A small sound classifier, trained from scratch.
Model: 4.1M parameters, arch transformer, norm layernorm, activation geglu, moe top_k, num experts 8, layers 12, width 160.
Rows from block 8 of a small sound classifier, named by matrix and row number. Rows with one number belong to one neuron. Each number is 128 + 32 x the weight over its row's rms, rounded and kept within 0 to 255. All counts start at 0. Numbers have three digits each.
After each neuron's rows are labels from the 100 clips, of 14976, where the neuron reaches its largest size: "top examples" is what is common among them; "loudest" is the band of the loudest frequency at the time of the peak. Only what is clearly more common there than usual is listed. The data: synthesised imitations of 52 everyday sounds, one a clip. In brackets: how many of the 100.
# gate: MLP gate (model.blocks.8.mlp.gate.weight, 320x160), inputs 0-79
# fc1: MLP up (model.blocks.8.mlp.fc1.weight, 320x160), inputs 0-79
# fc2: MLP down (model.blocks.8.mlp.fc2.weight, 160x320, transposed), outputs 0-79

gate.217:197179139134111136144200174114163113146125067146157059129167105094091118130112109169163102137134127033113179131102174118121099134159104085186115088104104181076132094140152136131178112103096103167097085116177082123133095088128173147123079160
fc1.217:141153119154115097116097074127117136136114134172127136200105129117087180177161167149175111130150165132149116160075097103107136164107144086113071096091113070209142114111130145097152130130131143147090134106172133092138120167060143131116117110
fc2.217:152169177148136112149141178163166099113159109121123172148074131147122105118171104146082146168181102160120159141130146120127118140112137143089117098070111156117151114149161151101095111098146125151131181130101131086138114068110162167156133119
top examples: signals (65); car horn (64)
loudest: 1000 to 2000 Hz (32)

gate.116:143146094093097148148111118158179104075096117122113161157141138139123221160152113154166116094129162134160155088142144143037091073124165139146090133155126140142061136155109152165091117119208154154148084152136088076128134089095155102153138104
fc1.116:142098135136143114124152151109083147111047168144143084138126132205088088208116132144103091114058116164160131109175098119171150116173157136144083169126130188107095084118106125095135099046137091118104169160091093104127172148158103162109143138
fc2.116:143090157119135197130121177118170121177140110154137107097132172125114150144124076115195117122115126149172101162136112176125122123113145191128099114139116115117152138172132112105112177092086142131167141119075178183118088104085148193163116165
top examples: applause (100); people (100)
loudest: 1000 to 2000 Hz (57); 2000 to 4000 Hz (32)

gate.89:114116072102110127113202122094126121134155123128124117112177179197096147090149116167151062153164107138167161134171124128115089210163164143098115138115141153087122173089081161141127135116112152109073141124137144109116147119111107126165074046
fc1.89:191172105159067065186104164175133107125135099190142109086132149144108123142068128120130114089117184129142107150097105074127140115123088125079113124198150085101159116181150089137099052168075156161181132116106158114119117128117126131129162171
fc2.89:123112136107089123131148095160079118109126168170170125136166106141116195139198138149091134136136097148136146054100105206157190137141130118075138089095161128141104063110142124099192072128097076110097128173131101131130129142102107124128152128
top examples: signals (79); car horn (70)
loudest: 1000 to 2000 Hz (33)

gate.201:101198140073087119095158169142115125101117077176128072155128109116057178158090136108169120194143159157140127136108138166081071170099076147157118155164104139140133117121147066184147111135118098141104109158073100074111071132074150130121133118
fc1.201:139174067140103153128127130154125087146085056131193143197117131136106137171083163081135130156132144145156115199132142100124128113083141160096138142114095136176171100179124101135148114153122079181083141139043187082096151186114160144114172194
fc2.201:062126153095126074145136115093135153127175137128190095155113175125132202087159130081114152139135096217166143184102153100116095098176091107162064121054130158086148142121192151143129084130159157111066149130159156108103142162133128143044083128
top examples: signals (81); whistle (80)
loudest: 2000 to 4000 Hz (85)

gate.31:134168088108079115110152106156100135113122124066103127063191122146112121098137157148060111095191102124098140121101107136112077126152137066054182153096135160107082111151161125087140189077147152101148131169124167104122135054133130097150109148
fc1.31:157129077179184176205081179116095125106109122091139161038138125112113127179143116142143168134121103172055171137140083138081087099139090163091150144096080129146118153168099091086051156043135065119139112125086115100123114166168158108098086137
fc2.31:126135120118130069117189142081098106164139193124151116107074146105122094104112111134160094168178118061149121160154156167181069137080118089119144165174086158169162167156118089107097117132123134095153146126195137101115121137091131140133156118
top examples: snoring (100); people (100)
loudest: 500 to 1000 Hz (48); 1000 to 2000 Hz (43)

gate.46:093134106100080128158104122130064106147121114145087103132161148185156098112178087073087137116152122202145080099130116185072111110187116139130173098187149146112114142180169210180131125128124108221138167143127078114144173155074155171126125120
fc1.46:105107121105117132131104111115125105127070067114072109074119164109175125114149129097107131097123074156143113056160084130112112146169181137105138155199126112146167173156145115130149173137111090160196090150138177158129109109090150112139081155
fc2.46:127147145139123147114118159172135138119106173130127110184126138169131137171090129144154117091159152155140120201025123137110117116106131151142100121082063086127144125092083103136175097135091127130056169146109096129121127149162109198126115152
top examples: reverberation (96); text has "reverberant" (96); signals (90); whistle (84)
loudest: 2000 to 4000 Hz (66)

gate.76:166127111108136037145125156139070136112121142159126127150115138150176154156135101160159109126082061111183081141136185095160075123106173143147138108131118170140102180110126130142142120157138080145116158145179171078060130117074143062133148129
fc1.76:105101121109094178121100135192159148143139137127124130141131107097041106107166112169104170141147137145079195112117133140086173135113071133137070124111121127120126149111125113113138109116141184140104103106117056175142099090093183118177089109
fc2.76:098109127087102121156161130202126152141133101138136104114162190151151088108049137068107154109150141125063138146104113153101092122143139141144206100144054159198182155109093142148122130129141125128111113163166138075114147084155084156097111180
top examples: machines and effects (96); whoosh (95)
loudest: 1000 to 2000 Hz (64)

gate.306:089100095052113115088169100126094083105102102119112170110173125144130094102158135104128116113072111175131110131124078141109101167139125106124133118178125088083138102159095164127152094070113130182058196123148124162118109137114202152151147103
fc1.306:124136135073163152096112102107120099101056103146054123073165142149135097116120141128114158132123101179108126139088114176056163160131131160092108082172086118126137118155093158174133104092113094229124186096121164141123149117148166105137140149
fc2.306:144145114138164083155115129155170127181090131154141120074086148172132142142096133187174165145112126131101108178129153077177164100117094117126122108137121160118131103100145162126159153125114129165132129116142104162131093130098090122080149203
top examples: signals (88); car horn (60)
loudest: 1000 to 2000 Hz (53)

gate.317:129122112117139106081139133179195080179139125138098126143122165073100066145145150146130153175151152167112161073103114150140144118150158055181139145102063141103092115111108131127105087146157170046124059161144136108082117208171155143125127089
fc1.317:113100107106125117170122103105117136104109072116159106106113124080081082114111140134123134095141085104141123192222140179133124099135093114103114099129156085134124095111153112090112179187146062172123158091117137063169126144134136114138146157
fc2.317:116127124098123096117124139139082074140121168102166122145141128112166135026128191143104110154123118102191144105088161131169119171127120122143146156094141146113119093109111139171180094110170101081140098127074105126148148125137102107163102090
top examples: signals (98); siren (53); phone ringing (45)
loudest: 500 to 1000 Hz (49)

gate.93:166127139109126128101145136132155076112117133146122165072150170118148085122115118182155069136142136090153070151176142111115112171133131085088135142075073063156101142117153187074204123152088155099144144067182123130188119099094101098182147130
fc1.93:134189186074072101062154117111118138130159172104067106122190128086114167059155157121056129147164117119126114116166125137158091130162121117152128115191152143097182137137170164170116081118104162088153084143137154119058077129147132126102151155
fc2.93:141108101151133143162087127122157118177134093155153097136113116171102113154132091168111130103102136074050076141177133159128206108163176181160149131168185142137144095087043088133078159111155056161079158147112159129111099136138142182112100134
top examples: snoring (100); people (100)
loudest: 500 to 1000 Hz (52); 1000 to 2000 Hz (35)

gate.285:144132120095147126060183160104107134152148165045124115181070099209174085121157113139072119167059153125128090130077159138124133167140132166049100102116126162174084110121158091132134126164129140127137139102166135136122111110159159109188113115
fc1.285:137119132118067185122091137105157152121124113092086136139078204125137152053101115091153164141170114101188100103188100101158067081152152101111165189137112097131119201135121126121130092116059108068110139152056101116106116197147105161081162173
fc2.285:110127035090177159137201125081087111177141123105152085106153121164118128103152121131112154140104067146114122169166112149121127101131135156156138132137139101100092052175174146086123149168161158129099137052151138081096125132107163187120124132
top examples: snoring (100); people (100)
loudest: 1000 to 2000 Hz (52); 500 to 1000 Hz (42)

gate.270:135177154080079187146095129132100142143111137155106082163137169163093148112137073037110146106085147127151131183116198108079105096088146178145091174156161137089151188124101117099135113116116151132142148170125125139124094128177139127103197126
fc1.270:120098116128092187117094189141134134141135171111087174153110147107150195105119112187112165100068099115141118164134094098118098160106098105137143117100154106154116137119150134167099135186212114089139116089135168129098083092062139124144097106
fc2.270:113188104143138136146109074151143087091125143122145145130142120167184103106134148131119129157132140131075112103122111131128162122157095055089126146119130132123110123138188140109105100111152124197057107126090118147156198072077133132112148093
top examples: applause (99); people (99)
loudest: 1000 to 2000 Hz (37)

gate.96:122114119197084081087110138109114157143063077171141168135134081150148142096108117138040191089114076125097175125164112132136055129130161106114166125184134078112085078054147147146073112080116100080108154149095089163080152096157108132106141117
fc1.96:083115118145083088074150128157144174145114147138145175163140091108142142068130133141134207138135103094076124100125139178127109115135114136127147105164142085092139086086172136107087118135117116062145163131143159099108129102143138157111140139
fc2.96:154163126149147140178186071111086105125146088143089065126145145090076147114085093152177136144112131124169109132156069144126138173101119175136115079153146220168168123124111126152141124159146157120146110181158160137105110133125157065101124151
top examples: reverberation (81); text has "reverberant" (81); mooing (38); footsteps (27)
loudest: 500 to 1000 Hz (49)

gate.222:116146144115083118081117158163144143085125145178108152141103092115133147106145080109132099195131190119102139185117094189147101200180106128134106144127119153076096111128141150202157128080115147148100099174107149141164144088069132155064074205
fc1.222:141089139130137066081141149201142116070174149151130138151097139168135150094133092111074106122135136155134127171123107141133128177158127124177130082131108145119087102096153092148154146084068156163100097147089162133193150095076124202069107197
fc2.222:164093140192112120128095115104126183110100123129165098102136195141126132114115161143117104114063124131119100232146115124155104131116144188103089126110138122092102121141113187150097101131113100127093076170095118182077078160093127127131092095
top examples: reverberation (88); text has "reverberant" (88); signals (79); whistle (77)
loudest: 2000 to 4000 Hz (85)

gate.304:127142123169125139098089134095139125132156174133113100116143112128105109119120131122086119157117153098159135049060154116124143089142145124103168146152090147090151159175151146119175098063122151036091088136092180160036143134092140159156092147
fc1.304:117104153104157128163120106072152122075166076106205183069147130166083159152125110145178164145116129125072115175160157173139158117141132163080080192132153075140172113101140147119149174173134079124134121124120126099085081118190139077149114107
fc2.304:129136099159187117109096137136126109096082176119152084089118190129117135083074163105094169166125109110152106085122088163159152140123116157091173127104186117080122123146170123150136096135153090146092143163151126143121156101150084112092092110
top examples: signals (89); phone ringing (73)
loudest: 500 to 1000 Hz (49)

gate.310:139082159145096197075138102066138102126161144091114137140174086148154113157107154116145101087118130117143120162134140068147099134125154076111138126153148161086086150097136113127090118144201107148136092163130123097102177145086081152149169155
fc1.310:180173144114113160104123098148149107065070156090133099090119092143105118194112133133142095096151106127088150160211144137112149096138061099127155140157105086103105166097143196084127113178146125164152188158128130091148179128123117139116111111
fc2.310:131118173086184058140138122160101136058109127162097141130103200083187089077127126103149139153093124144112145157116125132172148181089123107141074121110129132142175142115133079157086090187143138135134130157098127123090121136116157116051129122
top examples: machines and effects (90); hammering (53); car passing (36)
loudest: 1000 to 2000 Hz (32)

gate.3:208142159118109132136125093160140131130116080094110111114130155115051175153098087125170190122125159089094105165062154126116166159134112182117138127168150074177118144116096113103108135129150136071132143097086151094175116157168145145163108162
fc1.3:108156165060131118161139100087134179112138146139115150091191165125132088126171136138154094161108125120198203131123128074201158040149193163115103120151139137090102146160092098103101121085088141116061164138162152184141185110182192118150190104
fc2.3:095092092151099199115163117112117088125209128142171167090172138112108142161108133135126126152199194191104130084165134166089081101134110132169113117131125159115167095143101150141158145094146146155079148116152182140057157146116140163172146114
top examples: reverberation (81); text has "reverberant" (81); machines and effects (72); engine (70)
loudest: 500 to 1000 Hz (51)

gate.225:170101124119104097142121182152117065091118162121132089088114143094076090173127087126138156120142120124143103133145079149181176072149158090171066104075111146121157069069121117079131106105106109152101110139161128098149172117117072063137140139
fc1.225:168037088106093106153184107120125154077128099093171155154060095119126109154112127136136118127171083121171130138117149186228130117137070128106088129103145109124152074136144168128102119132138094108119048095092146127131139137117163136114116125
fc2.225:135085118155108108136098179103072151131087141137112130128073158095132117150121120136165127095127119134080102117147103114133139182154066106072113100088088161101096135131109146073133128120085141135073173148091196146117090146076138169147117083
top examples: signals (99); beeping (92)
loudest: 1000 to 2000 Hz (62)

gate.204:141157126124079148170112125145180160107194102156099170081122103130162163167112072133133127134094127143144075115184132149119094124116133173126153091057074172130150147154139096137089080104140097180109102054203132104122158106166100179145121120
fc1.204:143134151196142157113139075162099182132185129118169116120102076107089155153168179158167091107140136134123131071164130079120137161100168185128117111097110194125104066124148148176091157090138087136158110093212140104097120158121126132161058142
fc2.204:126083112129122078129082137091152112125114140134181109102142116118133120176102107172056205101133122152110092112145170159122174134115099120108176133141129129115064137129145140136131152124115132101210104182093069130095146123196073125117147136
top examples: machines and effects (96); laser zap (95)
loudest: 250 to 500 Hz (32)